config = dict(
    model='spectrogram autoencoder',
    input='log_mel',
    downsampling_factor=8,
    encoder_kernel_size=5,
    decoder_activation='silu',
    decoder_block='basic',
    decoder_attention=False,
    decoder_upsampling='pixel_shuffle',
    residual_init='none',
    optimizer='adamw',
    learning_rate=0.0041,
    beta2=0.999,
    eps=1e-10,
    max_steps=6300,
    weight_decay=0.05,
)
Rows from block 11 of the encoder of a small spectrogram autoencoder, named by matrix and row number. Each number is 128 + 24 x the weight over its row's rms, rounded and kept within 0 to 255. All counts start at 0. Numbers have three digits each.
Before each channel's rows are labels from the 100 clips, of 14976, where the channel reaches its highest value: "peak in band" is the frequency band that holds the peak. Only what is clearly more common there than usual is listed. The data: short made-up English sentences, spoken by a formant synthesiser in many voices.
# conv: pointwise conv (encoder.blocks.11.conv.weight, 192x96x1x1), inputs 0-95

peak in band: 0 to 250 Hz
conv.22:128141138118102120167104162116127131123127132142132109170093145109000122116131136118118116117140127112134140104142078113147124111136155137104140128141117129134139096140123115117138124120136127126091113148128119116114189145140136133137132117129114132125102113116135108200125136121145141119

peak in band: 250 to 500 Hz
conv.65:139140105149122160132138111122134137132117135132123130095173109134255127111130125136108141119122124134148108114105127125126167120096093111149128128118130131149123133125126129130115116145123224129151108119132118109129095133144108096123133134134137125134118126122128130071108126120127116133

peak in band: 0 to 250 Hz
conv.64:183123114113130149143124151106152145148122091127106099140098112133092125086117125140125138148160186115118140113149150145139157108103175128132134113121092148158127141096152121124121121139143126138110102149115090095136144141141135133105121139074141187150179093144135167192138116135147107090

peak in band: 250 to 500 Hz; 500 to 1000 Hz
conv.3:131140118148138136086124143156127127109126121135101125119143156116106068154146129125125130134119141138101146191128120108120121064132123189106130147091083129034132112128125130117126105107137124137121126096148150131103140112119123086134114149141130126135102058103122105148136111131125136080

peak in band: 250 to 500 Hz; 0 to 250 Hz
conv.187:097126108085114132109154163113102120103131150142068133114157127107177093129126114135173149156125157167133133146124165142128134084121112132131180098116110090088138134106131106105159107144133102137135128106163147135133091113136126095149121129123135101160117093139095116062143117166153137105

peak in band: 250 to 500 Hz
conv.116:152133177083128101137116101143132065125137055122106119153105141126103134107096151132137112116125130132118171123098127110125126142059137075136140141107123184135133094100103125112075155107153124111114127135117104107132106106130120124086151112119112120128154106138124113160138130115160102094

peak in band: 4000 to 8000 Hz
conv.56:129122139159104108119136117127127123140117133125112125112133111067246129126108117133168134116124106141130130103118140123137132133119123091128121116135133156137108136129118129129134115130141131121144126126124118125129097134124117122123126142127129111159120140142122109000119139121124121129

peak in band: 0 to 250 Hz
conv.110:134143107132134138118124097117123159054127133156083105102143134114119108139145101120114129139110133132068104129116145110131094080138111116110139144089091114058142123111146103147167137129149121152125128085175150129127141129128117109145155119143138129116122062120144113113176072123135124106

peak in band: 1000 to 2000 Hz
conv.79:115159092125125142103140108149095135114113105087133134110126148122088157168170151089118129090124069131135033090106122125136120180143121122125115107159184153148141123154129125131137123169117141105090123141081125139137127155102113143151143145118129129113105152115132124128101151116133128118

peak in band: 250 to 500 Hz
conv.191:073090148149134108108097116116115130097118140117111142135116136116022147129126132124151138130128092139115115119131139118108108123137120106090123100105136138130124121120136119136115144099123055127129159124138136158148152123140111140104148112111128127029118152150116119170159108132140119141

peak in band: 250 to 500 Hz
conv.171:093129136042123104140130152135148105132117151122104130123149127146194099113145169125143127142154140159149127132082118134138121102106135138119110123118084145132120121125131148089156139121135122123106110133136119091150085085110107119121118135141135102179134094132088143061097136115173138105

peak in band: 4000 to 8000 Hz
conv.165:091120143125114113187129090121127122113125133135119115132073133122082165098133160053119133119137130108130045113093129146129126162111136103125064130127158116167091115126126122128122127119130138083119134128104116126149113124139111175145139128136113125148115138106146109136071125112115117156

peak in band: 1000 to 2000 Hz; 0 to 250 Hz
conv.29:144128092105154127091164131092118144151167136125144097179130150134107138122156134142156121121124141139170106137115089097112121143136154140150143142172150153107168131126128142159134200116124161107127138142118145165195156112119133126117118122109140176145142154141114154174093170125142129142

peak in band: 1000 to 2000 Hz
conv.127:080171137137165149154127113098100115124099126105126091142120128153166116155097172108144107146126165132139104130127109107172118131147144109146116064105111139162144138100112107111149151150139134124132113150098123132110130125130141137106103151100142118129196169160145126099127145125125119206

peak in band: 1000 to 2000 Hz
conv.126:127127093144082119126128076125094162116113143124148109090157123112092113153147141118115092087140050115127117152135132124130111147142109113127159114109146099137135145149141104133117105148123110108095100133157151141124129092112081150182129118143139097141052123124128123129108132101098117169

peak in band: 250 to 500 Hz
conv.40:119106128174085099150090127142082152192103155120118118108151085118190091067122135137117120113131125183129124116125106118131136139160144087176122125082130119129116143126153146101135135157101169108123137148115095104105133134124127129123147150120142126102094122122126125090095131111105115136

peak in band: 0 to 250 Hz
conv.176:122141141155134107115141119137154095146130098176159155139103180113093099062092147112133159130099172107109143126146138154130116144127140157097145159131140132104075130166122130085154122135141138130153093119162149135075110126122153148165124117155152150134125120114148133103149155166120090119